From a checkpoint of a small image diffusion model: width 256, trained on rendered rooms with furniture.
Rows from block 4 of a small image diffusion model, named by matrix and row number. Rows with one number belong to one neuron. Each number is 128 + 24 x the weight over its row's rms, rounded and kept within 0 to 255. All counts start at 0.
After each neuron's rows are labels from the 100 images, of 14976 (inputs lightly noised), where the neuron reaches its largest size: "top examples" is what is common among them. Only what is clearly more common there than usual is listed. The data: rendered rooms with furniture.
# gate: MLP gate (model.blocks.4.mlp.gate.weight, 672x256), inputs 128-255
# fc1: MLP up (model.blocks.4.mlp.fc1.weight, 672x256), inputs 128-255
# fc2: MLP down (model.blocks.4.mlp.fc2.weight, 256x672, transposed), outputs 128-255

gate.9 [108 128 130 123 144 114 154 137 121 125 162 173 116 144 122 111 113 168 188 112  99 138  90 151 125 120  97 159 117 161  98 121 149 154  88 118 101 162 133 123 140 111 167 113 106  98 132 162  94 127 148  97 169 138 115 106 140 124 164 109 128 155 116 143 137 114 121  89 107 127 107 121 104 125 141 140 129 115 152 109 110 129 121 138 124 103 139 133 144  88 120  98 102 129 159  87 106 118 100  98 127 107 145 118  93 113 137 128 135 114 147 168 136  94 141 130 129  97 107 108 108 163 137  93 113 121 121 140]
fc1.9 [104 132 142  96 119 103 114 136 144 104 124 134 149 115 151 127 137 166 167  98 154 153 158 116  93 121 106 159 111 198 138 125  97  73 116 116 156 116 155 104 113 150 177  79  84  83 169 118 117 101 159 144 138  86 154 131 162 126 106 137 119 124 150 110 103 146 165  80 178 136 140 116 114 125 101 152 125 144 130 140 148 117 144 144 136  89 104 106 139 113 126 150 135  97 179 121 119 130 176 131 126 136 136 106 122  96 142 129 119  88 157 147 109 146 109 120 103 108 165 109  81 143 121 117 123 163 124 121]
fc2.9 [113 129 133  90 138 121  90 133 102 105 137 119 114 128 108 123 106  77  89 126 144 124 129 127 137 168 141  93 139 141 112 127 128 121 211 141 149  86 121 153 140  80 124 115 129 160 150 154 151  97  98 144 158 132 101 138 163  71 111 125 112 123 131 149 160 147 173 107 114 110  97 144 110 165 134 157 125  94 133 128 142  96 157 115 122 147 140 109 105 119 136 117 133 137 175 136 147 163  92 128  88 104 106 135 117 110 125 132 138 132 173 132 176  97 107  63  81 163 118 118 113 132 116 161 142 131 137 112]
top examples: window

gate.550 [114 111 153 115 135 111 103 112  92 130  87 114 114 194 116 138 102 122 144 122 133 150 143 104 112 142 117 113 108  78 109 132 124 108 105 120 119 104 117  97  83 109 149 101 136 142 125  96 118 148 102 139  97  91 157 104 129 112 143 114 133 145  91 152 108  76 125  96 111 108 151  93 111  99  80 115 108 163 154 109 129  93  85 122 108 138  73 143 121 121 135 118 124 127 145 160 139 147 135 133  57 118 144 128  96 125 140 134 129 126 159 112 115  83 124 126 101  83 127 101 149 151  90 102 111 154  93 106]
fc1.550 [127 120 108  67 154  90 126 130 101 141 139 150 160 148 147 109  98 130 113 141 114 113 103  97  90  92 124 110 132 172 156  76 120 146 146 108 133 123 126 120 138 104 158 148 167  79 131 146 120 147 133 135 135 127 108 130  96 111 119 103 147 123 140 101  82 157 161 165 129 100 138  89 122 121  58  80 161 139 127 108  92 106 130 126 141 119 125 146 122 112  94 107 147 122 106 154 125 161 112  92 144 127 102 125 132  97 132 141 107 104 116 129 116 168 135 133 132 148 134  85 122 135 141 129 175 157 138 155]
fc2.550 [106 129 129 131 127 159 113 144 141 150 137 132 104 166 174 132 144 106 164  89 166 103 112 107 101 138  95  97 111  98 130  90 139 116 134  98 116 159 105 135 141 131  92  81 144 128 126 161 131 155 101 130 131 123  85 170 110 109 123 136 143 173 122  83  77 122 121 122 132 143 136 141 160  73  89 130 136 114 115 159 162 154 121 148 113 142 121 143 127 109 142 120 104  90  80 161 119  99 113  99 160  96 139 129 105 140 116 136 159 130 110  96 140 138 151 147 156 205 140 171 132 124  87 109 117 142 154 149]
top examples: yellow walls

gate.110 [168 124 132 104 134 138 102 130 128 134 137 163  81 110 120 114 131 165 141 129 137 156 133 117 183 123 136 198 137 107 130 126  90  87 126 138 133 143 137 135 102 106 132 152 113 113 113 150  91 153 131 143  81 136  86 126 126 140 119 147 124 117  39 152 116  93 127 110 104 142 145 124 124 122 123 172 112 181 118 195 132 153  89 140 172 137 138 126 173 120 117 116 127 143 134 145 142 162  63 138  85 152 147 154 161 117 144 150 164 126 115 109 156 167 101 128 164 138 114 143 125 103 177 112 122 135 133 135]
fc1.110 [144 115 100  93  96 136 159  88 133 135 134 168 104  92 143  86 113 151 117 145 120 135 131 108 160 140 114 216 149  94 129 131 102 100 111 104 113 124 149 156 134 150 125 141 121 145 113 127  89 119 137 154  78 101  81 119 103 122 119 119 129  99  80 115 133 114 104 109 112 134 159  75  92 141 163 183 124 171 117 167 130 162 113 140 128 153 128 119 127 134 125 138 118 124 146 137 130 147  85 144 115 156 126 135 176 110 144 142 152 132 131 130 125 175  80 128 139 138 103 163 120 114 147 122 126 135 149 142]
fc2.110 [ 93 105 118 133 132 155 153 164 128 117  94 119 139 165 140 146 156 116 126  95 131 101 140 127 182 121 110  96 129 111 127 156 145 172 159 162 156 162 137 106 121 110 132 124 164 100 123 113 140 144  91 136  57 182 110 125 113 124 165 120 101 130 175 110  97 160 106 104 118 141 132 106 119 137 129  75  99 166 108 109 147 143 129 138 111 107 151 170 186 127 149 123 100 182 113 111 123 139 115 107 129 123 111  93 128 128 132  84 114 119 136 148 107 151 121  99 126 134 137 148 158 137 125 139 113 125  88 130]
top examples: yellow walls

gate.539 [144 115 146 141 140 135 151 148 120 116  93 134 101 154 110 134 126  74 116 129 133 149 156 182 106 147 112 146 149 133 115 110 103 131  93 130 137 121 132 128 166  90  72 151 110 139 117 131 114  99 130 123 144 148  93 116 114 136 135 160 129 140 111 133 124 140  90 123 115 154 107 130 120 194 151 133 157 143 134 115 138 179 102 167 149 117 155 128  84 137 123 120 105 115 118 104  97 122 132 133 102 111 139 154 143 121 141  87 131 158  97 164 105 143  91 171  74 117 150 160 141 157 128 192 101 149 145 131]
fc1.539 [143 155 109 116  98 155 191 106 133 117 146  86 108 129 111 124 130 131 161 130 154 130 131  99 151 136 120 120 122 115 138 228 143 171  85 112 126 146 142 116 131 113 139 119 111 103  81 142 152 116 159 144 132 120 141 117 147 157 162 139  86 178 135 125 138 129 138 115  96 119 102 180 178  87 142 134 130  97 156 156 129 138 111 156 107 148 108 110 124 158 151 118 151 154 133 113 129  84  88 147 126 128  97 124 100 146 106 112 142 141 135 133 124 112 175 125 161 146  98 126 198 164 123  78 129 106 122 156]
fc2.539 [153 167 118 117 106  65 115 141 130 119 112 158 170 121 102 123 178 115 151 121 114 140 125 119 145 135 147 109 124 137 145 126 136 147 150 161 115 159 142 131 140 156 118 124 146  97 134 125 121  90 138 119 159 110 125 125 184 137 170 131 142 111 142 144 152 128 139 147 137 121 163 144 127 122 130 124 106 163 142 122 123 129 132 106 107 117  58 140  92 169 146 132 149 118 171 153 111 139 144  96 113 125 146 137  99 103  98 146 136 134 139 151 117 105 182 134 135 101 101 139 195 106 139 150 142 133  83 198]
top examples: window

gate.623 [170  74 143 132 145 100 160 140 138 110 103  87 129 110 111 128  94 135 143 148 169 133 132 142  98 112 126 133  86 133 119 110 156 121 117 112 111  93 148 170 152 125 122 112 151 114 106  99 166 147 153 101 149 154 141  76 107 152 142 148 104 140 110 102 146 155 145 138  84  98 119 136 135 104 129 109 125 114 144 128  88 101 174 100 122 139 136 117 141 118 125 155 112  92 133 115  99 170 144 130 105  94  98 116 135 132 125 130  88 131 126 108  91 151 107 148 120 137 120  53 133  92 169 122 139 156 116 138]
fc1.623 [ 94 156 114 116 111 128 101  98 143 115 153 173 161 125 183 133 138 162 118 101 114 121 122 154 133 128 143 104 163 118 143 136 139 118 174 110 121 151 129 116 146 132 129 155 118 142 147 155  94 107  65 128 133 120 147 176 138 102 116 140 137  77 132 170 117 113 138 127 151 109 128 109 117 137 120 118 138 138 110  79 169 138  76  96 154 140 141 137 130 150  88 111 132 147 125 158 166  69 101 123 131 170 144 142 142 141 140 119 145 135 105 167 124  76 142  89 123 127 130 182 127 145 101 113 109 135 124 111]
fc2.623 [134 100 132 133 127 183 139 119 141 120 146 162 116 117 127  95 181 107 159  97 200 139 105 181  92 131 141 140 104 140 133 134 182 132 107 118 162 154 125 183 138 109 138 112  84  99 151 117  76 141 133 105 130 130 123 146 174 141 150 127 159 153 126 170 121 130 111 126 100 153 158 122 117 118 127 131 125 123 124 124 171 133 180  78  93 118 168 110  97 176 115 136 126 127 121 114 131 135 132 117 118 125 101 150 141 100 134 170 121 125 124 113 110  83 107 119 121 145 137 147 122 149 140 142  88 147 120 119]
top examples: yellow walls

gate.603 [160 101 122 134 150 125 125 109 120 167 133  84 122 132  93 133 133 115 176 119 109 150 154 137 126 172 164 107 134 124 108 126  84 121  99 187 124 100  85 141  91 152 147 132 137 191 130 103 115 121 146 100  67 134 138 110 111 155  84 117 141 115 125 162 160 137 162 172 144 122 138 142 116 130  75 176 145  98 111 127  81 153 158 133 130 127 146 111 133 146 134 115 135  88 133  91  91 122 139 130 107  86 122 149 100 104 166 115  95 147  54 154 135 131 143 119  93 137 124 143 124 114 112 148  99 179 142 111]
fc1.603 [123 103 103 103 120 176 120 128  91 165 120 126 173 134 108 147 146 110 178  97 120 150 177 143  97 129 111 141  96 148 116  84 139 123 113 129 131 100 119 151  98 197 144 114 130 181 161  84  99 121 115 116 103  92 150 109 124 142 127 111 144 123 112 142 172 163 105 125 136 116 114 109  85  88 110 141 135 148  98 109 132 135 163 113 126 160 149 118 115 139 110 103 120 139 158 111 120 154 153 145 117 134 128 142  75 133 140  90 104 142  94 127 125 128  90 100  66 109 142 133 124 106 154 174 132 125 139 129]
fc2.603 [ 88 152 129 113 153 143 116 105  91 173 162  80 126 118 127 171  82 164 138 154  82 101 102 117 117  91  75 168  86 105 154 149 186 129 112 141 121 132 119 138 131 144 160 109 121 123 132  96 105 136 156 137 129 126 130 152 139 110 151 115  99 158 116 146 128 112 140 138 142 151 138 129 116 136 150 108 147 108 158 136 109 166 113 155 111 133 108 144 116 154 119 112 131 118 137 149 134 159 132 121  93 167 134 130 151 146  93 154 144 125  90 124 134 134 107 121 186 140 181 126 131 125 143 114 186  78 179  99]
top examples: red walls

gate.545 [112 106 126 159 159  95 129 148 100 116 153 114  95 127 121 115 119 158 136 133 152 102 155 112 101 128 138 103 122 175 159 132 109  89 171 115  74 110 130 104 111  90 126 163 123  84 134 135  79 145 143 122 129 104 151 155  92 171 167 139 139 141 133 109 126 119 108 148 147 118 141 139  88 152 129 124 100  96  41 163 119 134  99 163 156 147 121 154 158 113 135  81 120 102 155 118 192  77 106 113 132  90 115 135 154 120 123 116 103  88 114 131 120 144 153 159 126 147 120 109 160 157 133 129 122 174 103 136]
fc1.545 [119 106 124 110 122 115 147 160 118 106 162 137 131 117 115 114  88 114 148 105  97  85 109 141  71 145 171 158  94  96  91 128 157 139 124 110 120 148 100  91 160 203 145 123 142  88 126  79 163 172 140 120 118 136 163  94 142 103 105 132 111 154 138  81 168 133 152 112 105 105 140 110 175 109 118 146 127 110 146 123 176 118  78 139 116 135  81  92 149 120 136 125 104 147  98 139 139 133 107  96 127 129 138  81 137 140 136 142 161 116 141 108 147 128 169 133 134 171 101 115 111 100 144 108 131 174 169 110]
fc2.545 [132 108 139  89 148 112 127 144 128 137 163 129 107 114 144 139  78 114 143 111  99 111 130 168 110 120 141 134 151 157 154 131  95 181 179 135 181  89 137 149 148  79 110 129  93 154 132 162  97 118 117 151 124 164 175 160 129 103 110 139  97  93 121 170 140 148 136 165 151 125 131 117 118 129 131 109 126 114 186 123 112 128 138 120 116 139 116 113 115 146 124 120 105 157 145 189  99 171  98 117 136 184 146 104 125 121 129 134 148 105 152 101 141 148 106 168 133 169 140 116  94 162 115 124 140 116 161 101]
top examples: yellow walls; orange walls

gate.288 [152 135 112 139 171 116 150 131 135 123  92  89 119 109 112 162  98  92  92 135 100 143  90 136 124 132 107 160  72 122 135 146 126  95 110  94 161 170 134 123  73 111 163 130 125  84 131  97 139  87 137 139 123 157 142 137 148 141 105 131 104 113 145 120 115  97  69 110  82  98 126 116 159 134 104  77 129  88 129 103 108 140 152 117 142 108 106 110 122 133 108 122  91 128 114 135  92 150 138  95 129  92 137  84 111 123 135 110 135 156 110 148 155 115 122 165 100 147 126  94 162 125 140 165 135 120 136 141]
fc1.288 [112 126 136 124 138 166 132 146 124 116 127 145  94 138 136  85 184 120  93 122 147 134 146 130 130 126 168 136 125 123 103 139 121 166 136 131 122  74 115 128 164 120  96 109 153 131 115 115 159 166 121 139 101 135 123 111  78 132 111 172 116 121 107 115 176 134 166 130 147 122 109 160  89  88 105 178 109 151 161 124 115 121  57  96 168 127 125 133 144  81 144 144 110 114  96 124 121 110 121 120 138 163 149 175 116 114 112 121 147 141 132 113 155 161 151 114 122 124 137 137 100 105  99 110 128 167 145 145]
fc2.288 [140 146 163 156 193 126 125  85 118 124  84 164  85 104 131 111 110 118 180 168 113 140 151 134 119 121 111 145 105 146 101 132 131  90 130 104 141  95  47 152 106 110 121 127 110 178 122 174 126 134 152 113 159 106 120 126 122 127 168  88 139 110 102 128 106 115 140 139 109 134 139 155 108 113 102 115 125 143 145 125 120 109 167 163  79 113 105 154 125 138  82 149  65 114  99 168 157 102 118 177  94 139 118 122 172 158 104 128 158 156 111 139 102 158 100  95 123 117 128 150 107 133 122  98  99  81 134 150]
top examples: yellow walls

gate.183 [136  87 111 126  95 142  74 135 156 178 104 140 149 149 107 124 124 153 195 167 162 125 152 116  99 121 132 115 115 109 111 109 130 114 118 149 109 132 160 102 120 143 112 107 142 166 106  50 164 166 121  84 136  85 107 156 144 111 128 157 135 127 107 146 153  86  95 118 127 143 128 110 149 114 160 160 102 137 118 101 165 138 139 105 141 128 160 167 117 152 181 122 121 141 109 148  95 114 119 140 127  99 116 124 114 125 155  80 125 126 107 164 158 133 111 125  99 101 132 122  88 104 187 155  95  70 119 116]
fc1.183 [110 139 143 117 145  88 143  97 131  90 117 121 135 117 118 109 148 131  65 129  74 140 130  89 102  86 118 102 186 135 154  96 134 132 169 138 160 112  93 142 145 121 130 190 121  77 143 189 127 125 142 139 126 159 121 153 108 134 128  96 106 130 115 117 106 124 196 137 135 132  82 148 100 157 132  84 141 130  99 111 103 121 118 123 120 156 106 113 125  88 114 125 104 128  82 164 130 122 145 122 147 126 166 101 131 119  92 136 151 119 135 134 125 141 130 118 147 112 123 120 120 108 135 115 156 112 173 162]
fc2.183 [121 102 161 121 156 102  92 138  77 109 120 118  96 166 160 137 110 127 178  97 133 126 139  65 112 103 123 126 143 117 132 119 178 107 160 136  87 155 111 101 129 151 142  94 148 111 163 105 153 122 115 129 143 101 112 139 125 110 136 142 164 138 117 108 152 138 165 151 113 107  98 130 153  99 151 130 180 120 116 117 133 125 139 123 120 118 161 136 123 120 174 137 166 120 137 149 105  91 149 104 109 120  96 103 112 174 135  90 117 134 167 123 146 145 102 125 103 153  96 132 110 122 174 164 115  98 150 145]
top examples: yellow walls

gate.206 [146 137  95 128 106 134 129 175 126 136 152 121 122 148 117 125 168 123 164  93 142 140 139 100 132 123 137 160 108 151 127 176 119 108 140 131 124 139 142 157 148 100 121 130  95 141 122 138 112 131 151 122 129 136 130 176 160 107  91 110 155 105 150 109 142  91 166 132 122 130 172 141 134 127 145 131 154 111  88 166 105 120 145 171 155 134 159 149 119 124 121 154 140 104 109 145 135 113 127 101 126 147 115 149 132 127 119 107 142 136  98 147 100 173 125 143 163 128  78 144 137 132 148 146 161 145 125 104]
fc1.206 [121 127 116 163  98 135 123 148 169 157 124 143 162 107 147 113 149 108  95 159 128  95 118 115  95 167 128 137 114  97 122  90 113 110 179 125 110 142  94 144 117 171 131 162 148 104 170 111 140 133 135 164 136 125 158 169 133 131 144 145  89 123 126  88 133  75 139 119 176 142 146 165 155 128 105 140 127 170 177 116 171 139 155 159 144 105 157 127 125 110 105 148 105 144 149 131 132 126 140 178  91 139  92 124 110 143 143 176 116 100 109 112  88 132 110 105 132 148 160 131 161 130 171 105 136 140 134 197]
fc2.206 [114 156 101  95 101 117 128 107 101 126 150 158 143 113 145 107 129 133 141 144 115 144  84 167 136 121 166 122 144  99 150 143 142 118 168 137 139 133 127 129 132 163 105 100 127 150 131 142 149 120 113 154 152 133 132 170 120 104 132 147 190 149 137  89 141 153 169 116 136 120  92 158 159 149 144 131 129 151 116 124 149 125 133  93 117 104 111 135 110 115 156 158 115 145 162 166 120 135 148 111 113 127 135 101 134 119 128 114 120  86 106 166 191  88 156 116 109 209 145 165 133 144 113 157 129 143 199 170]
top examples: red walls

gate.90 [151 150  83 112  96 110 144  91 109 103 127 119 147  96 101  80 128 107 126 130 120 126 101 117 116 116  99 128  88 126 107 128 116 140 153  75 131 114 125 139  91  94 133 126 153 142 100 118 116 122 110 117 135 112 170 133  97 118 160 118 130 144 130 146 173 137 118 145 132  91 170  91  80 152 136 155 114 164 153 157 115 160 110 129 143 126 112 131 150 188 116 112 117 123 102 107 115 131 139 151 144 144 168 133 111 107 114 104 132 148 135  93 165 190 128 108 104 120  95 125 112 127 116 162 158 138 144 119]
fc1.90 [ 83 139 149 154 140 118 148 199 140 119 152 102 112 129 143 166 134 110  80 152 136 105 160 139 140 162 140 106 185 111 128 148 175 147  86 140 138 131 140 123 127 144 134 108 130 140 178 118 185 152 143 141 114 157 125 103 165 103 131 146 157 138 145  85  93 147 135 164 164 133 101 127 149 148 132 105 132  69 142  79  97 104 149 141 127 118 157 103 128 116 154 140 151 130 163 123 119 137 105 110 116 120 105  91 166 140 149 118 121  93 103 137 111  78 132 149 110 133 112 103 127 147 122  77 103 108 102 132]
fc2.90 [ 98 123 123 135 102 164 131  96 120 120 139 132 119 113 120 114 113 139 119 134 102 180 104 134 129 139 183  92 113 118 148 125 113 111  92  90 121  89 111 182 117 120 158 164 125 199 168 164 127 107 148 107 131  95  67 107 122 106 103 134 123 122 105 136 128 126 137 122 138 126 149 137 140 124 135 165 138 160 158 154 128 107 115 107 165 163 111  75  99 100 123 161 125 102 183 106 112  94  81 159 138 114 160 122 113 125 128 145 101 108 112 161 148  81 170 147  83 124 112 137 137 137 108 149 159 141 139 113]
top examples: red walls

gate.561 [142 161 126 124 130 120 134 124 108 145 122 133 123 102  99 137 126 142 122 147 100 104 208 114 108 120  88 114  89 148 119 149 138 128 114  72 159 105 103  85 104 117 126 122 105 122 190  81 130  90 128  78 134 115 139 110 131 131 110 118 118 126 145 111 154  91 174 113 128 100 117 109 115 152 108 124 142 151 124 135 146 123 142 149 106 120 130 144 112  64 108 120 105 106  95 128 126 110 111 130 146 159 130 111 137  83 137 120 106 152  93 140 160 159  94 131 128 123 161 139 137 119  80 132  99 104 105 131]
fc1.561 [103 122 158 139 128  89 158 145 134 143 121 121 125 125 176 124 131  77 158 116 132 137 122  98 154 120 177 137 171 101 122 151 110 131  83 152  70 135 136 134 114 143  99 136 133 129  82 158 115 136 136 180 117 122  92 127 148 104 149 112 129 148 149 131 124 163  85 142  72 155 156 117 122 109 174 143 136  94 158 123 119 114  90  98 130 142 104 137  99 165 146 162 174 125 148 152 114 104 125 112  87  80 104  92 106 130 146 129 127 112 140 102  62 120 129 163 139 115 135 135 147 122 133 147 161 155 148 156]
fc2.561 [139 129  99 117 156 145 164 130 141 112 145 140 188 113 149 125 131 149  93  95 133 148 111 173 122 182  80 129 114 114 140 137  97 147 132 109 124 112 116  82 113 128 153 159 112 154 108 105 147 140 104 139 119 140 112 152 129 129 137 117 103 137 134 144 120 112 138  95  93 124 108 154 142 179 107 128 151 123  94 149  89 112 168 152 142 135 124 105 118 150  93 116 156 130 114 127 127  86 117 141 142 188 149 120 143 152 121 176 109 118 147 109 128 102 105 107 179 107  68 159 147 144 112 116 106  84 141 101]
top examples: red walls

gate.89 [106 138 151 136 146 145 166 114 112 110 156  99 116 114 174 125 152 160 117 169 156 124 131  77 155 118 135 103 143 128 130 115 112 123  99 120 145 158  95 116 158 141 137 106 129 143 101 144  85 143  55 155 100 119 143 134 139 169 115 154 120 100 144 137 141 186 158 129 187 102 137 119 151 106 137 127  99 150 146 141 122  95  98  86  91 130 140 123 129 155 146 128 120 144 110 150 105 145 163 110 144 119 121 138 115 103 199 154 136 141 125 108 102  93 118 146 145 131 140 139 133 159 149 125 116 155  85 115]
fc1.89 [ 96 119 158 168 169 119 143 136 136 106 132 148 191 128 165 124 163 129  90 128 103 149 167 170 118 156 110 136 103 128 137 119 124 129  85 155 135 165 127 175 113 144 155 115 128 113  76 128 131 100 102 108 152 127 154 147 139  89  71  92 107 111 144 112 153  97 164 152 105 101 145 114 135 107 116 172 138  87 170 146 134 129 123 111 111 146 107 104 147  89 113 122  82 152  91 151 121 135 140 117 124 100 206 107 131 140 135 133 155 154 129 108 144 128 119 143 109 131 111 103 110 109 163 131 166 111 144 177]
fc2.89 [106  61  92 103 156 140 163 142  90  87 105 120 152 130 147 125 149 146 105 173 140 122 116 165 165 152 135 148 155 142 123 141 135 143  94 153 138 121 102 129 141 118 144 115 109 126 108 100 135 134 138 118 114 165 137 126 117 124 101 130 132 128 125 139 106 118 125  92 141  83  83 125 160 123 137 144 133 131  94 128 139 153 139 128 134 163 144 170  88 114 133 112 134 138 141  87 167 116 112  94 148 167 113 155 133 130 108 114 138 136  99  89 125 139 196 129 135 124  98  98 117 135 130 133 151 142 139 156]
top examples: window

gate.544 [175  98 146 144 129 144  91  92 142 125 142 123  87 104 138 111 120 177 157 113 119 161 152  98 135 141 117 137 134 148 133 101 131 157 117 113  98 122 118 157 123 121 101  87 135 139 137 142 119 152 127 100 107 120 136 150 112 131 115 171 106 131 127 145 123 142  72 138 111 123 128 100 102 135 163 122 102 120 116 148 145 120 156 133 154 175 151 151 120 151 158 140 144 131 167 166 125 155 117  96 127 132 112  94 144 100 115 142  97 154 118 125  98 148 102 101 101 147 151 104 114  98 129  92 128 170  91 124]
fc1.544 [176 116 128 121 140 120 103  92 138 114 154 129 138 111 164 132 100 184 129 105 105 188 168  82 128 140 101 169 134 157 129 138 143 135 158 133  94 110 154 131 137 121 135 126 129 112 155 146 108 130 124  97 136  98 144 125 109 105 155 153  97 167 137 150 124 135  82 133 115 114 144  98 111 119 181 104  96 109 125 146 154 162 152 121 144 127 135 159 111 152 161 151 152 115 150 172 118 168 140 104 131 133 144 114 112 115 146 160 104  91 106 128  93 150 108 130  98 125 170  94 182 116 155 110 164 139 120 133]
fc2.544 [184 139 147 132 143 139 129 163 120 119 119 127 101 179 151  93 118  83 122 145 146  89 150 170 126 107 153 104 100 120  96 126 116 105 144 101 153 108 167 103 137 101 119 202 150 115 129 117 157  83 137 105 148 149 154 141 128 143  93 105 172 136 148 162 151  99 116 159 133 105 129 146 147 143 106 137  81  98 140 123 147 111 130 138 114 161 124 125 128 117 131 158 146 116 141  94 143  69 122 167 121 129 129 172 116 145  95 132 140 105 107  97 156 121 123 150 156 151 161  68 112  89 111 187 104  99 139 155]
top examples: window

gate.13 [139 168 207 153  98 126 110 136 132 126 117 126 126 153 166 122 140 103  96 144 110 125  99 121 122 117 123 139 147 131 113  71 138 100 184 106 119 107 141 119 112  95 116 121 124 130 132 140 157 171 145 175 114 121 132 173 149  83 138 151 142 151 120  96 132 105 143 110 188 152 136 108 145 142 150 182 132 120 157 154 158 122 127 130 143 137 115 146 136 108 148 144  93 124 141 143 119 156 129 130 127 145 140 138 144 130 167 118 111 124 153 143 174 167 142 128 106 121 173 112 113 120 128 119  93 171 123  80]
fc1.13 [119 172 119 148 117 152 107 136 210 152 107 132 126 114 120 126 160  99 117  86 119 105 124 146 133  92 134 133 140 128 148 147 126 168  98 107 127 133 136 126 100  93 134 156 119 115  97 114 158 165 102 148 158 182 130 164 142 118 132 153 125 139 118 142 136 106 135 167 109 125 105 144 132  94 165 154 117 137 184 119 104 127 155 110  98 137  86 126 115 125 137 164 150 153 134 118 141 114 113 163 106  80 161 101  96 143 159 182 155 114 173 145 159 109 125 178 122  70 117 120 145 104 107 164 148  82 153 108]
fc2.13 [135 110 136 126 130 142 153 101  35 138  99  74 104 126 127 112 138 125 103 122 121 141 111 116 131 114  94 130  84 133 156 117 135 173 125 149 162 148 119 129 128 130 169  94 127 129 183 109 111 149 127 126 123 105 140 116 124 192 149 108 112 160 125 155 122 135 133 144 130 136 132 106  75 178  77  77 177 138 167 153 131 157 138 148 108  85 119  96 144 133 115 163 157 155 135 155 113 131 127 115 106 141 151 100 150 118 129  91 137 155 100 139 110 131 135 122 116 103 105 139 161  98 124 118 103 164 168  93]
top examples: red walls

gate.238 [ 87 106 103  93 139 127 116 152 142  97  98 200 154 108 110 121 116 133 116  92 113 107 126 153 120  89 133 115 101 109 129 196 142 114 126 117 102 149 146 103 136 128 127  93 150 129 132 145 131  96 152 114 141  90 119 110 101 126 111 138  96 128 143  96 157  98 125 124  98  97 124 117 161 142  95 115 110 101 175  90 199  95 114  78 100 115 114 141 123 111 102  95 121 133 149 114 103 165 122 114 128 181 117 123 178 125 132 116 105 140 152 106 111 125 150 127 198 159 127 129 121 110 109 118 123 157 125 168]
fc1.238 [143 115 128 147 145 107 115 113 108 117 101 109 148 131 117 148 113 122 119 175 150 118 122 145 107 157 100 146 130 113 152 146 120 107 134 123 162 138 142 165  87 117 122 165  75  89  80  98  93 110  99 128 122 115 106 101 119 135 135 137 124  72  90  96 122 148 118 115 131 141 146 170 131  85 161  96 124 133 127 138  66 148 153 182 169 133 101  98 137 122 108 131 119 109 103 155 106 134 133 119 107 120 113 138 111 109  84 195 160 114 108 114 144 148 127 147 109  92 114 150 136 109 175 126 124  86 112 110]
fc2.238 [163 160 146 116 116 166 145 155 118 145 119 152 123 117  74 121 129 138 138 132 122 112 106 135 103  97 127 116 111 139 124 103 130 128 135 149 145 127  86  94 111 126 130 132  77 121 100 150 112 135 163 115 137 130 135  92 146 130 160 139 104 170 131 119 140 103 176 102  97 178 113 189 178 149 119 104 174 138 108 112  99 147 149 119  64 156 127 142 144 131 158 136 120 136 110 117 167 152 141 140  84 136  86  82 105 128 125  98 138 141 116 107  86 173 108 164 144  78 101 149 103 108 127 150 128 103 147 130]
top examples: window; yellow walls; orange walls

gate.230 [120 116 113 147 118 158 126 164 121 151 126 141 152 116 145 145 116 144 118  95 161 137 124 147 150 117  97 129 178  98 139 146 116 123 110 124 121 129 126 147 160 101  98 163 135 156 153  99 111 103 156 153  97 156 105 128 126  86 204 104 128  96  84  92 124 131 159 130 143  91 112 158 145 167 122 114 151 131 144 113 126 130 143 179 147 128 102 187 136 113 116 125  80 121 141  98 123 115 157 123 114 129 101  98 172 114 140 145 140 138 112 147  89 134 150 177  99 126 145 159  89 170 175 156 130 155 119 106]
fc1.230 [134 127 130 123 117 101 133 155 120 120 133 125  99 112  97 116 112  91 110 128  85 119 136  73 120 102 146 103  99 131 139  96 137 139 121 124 108  61 154 123 112  87 152 125 114 109 116 115 118  81 117 111 125 131  91  94 136 168 119 115 104 154 131 121 147  92 161 135 118 152 161 139 104 120 120  84 118 153  90 108 120 136 110 145 147 110  77 138 149  71 116 109 154 169  81 139 121 144 126 126 125  86 121  80 117 115  95 125 101  81  91 134 112 129 107  80 110  98 106  93 105 116 148  93 146 168  93 104]
fc2.230 [131 108 156 127 158 113 131 100 118 144 162 138 115 143 125 142 113 138 127 123 115 124 141 151 150 137  84 132 158 169 120 152 145 100  98 101 133 113 150 134 127 101 122 101 107  65 130 127 114 178  81  84 148  85 110 111 145 155 109 147 182 112 159 103 135 151 126 155 106 135  82 131 126  87 130 172 122 152 192 156 152 177 125 104  89  75 133  83 173 115 157 109 107  98  90 148 166 118 142 122 114 145 119 162 107  92 139 135 132 118 113 142 154 161 150 102 153 131 137 122 154 151 100 149 131 112 130 111]
top examples: yellow walls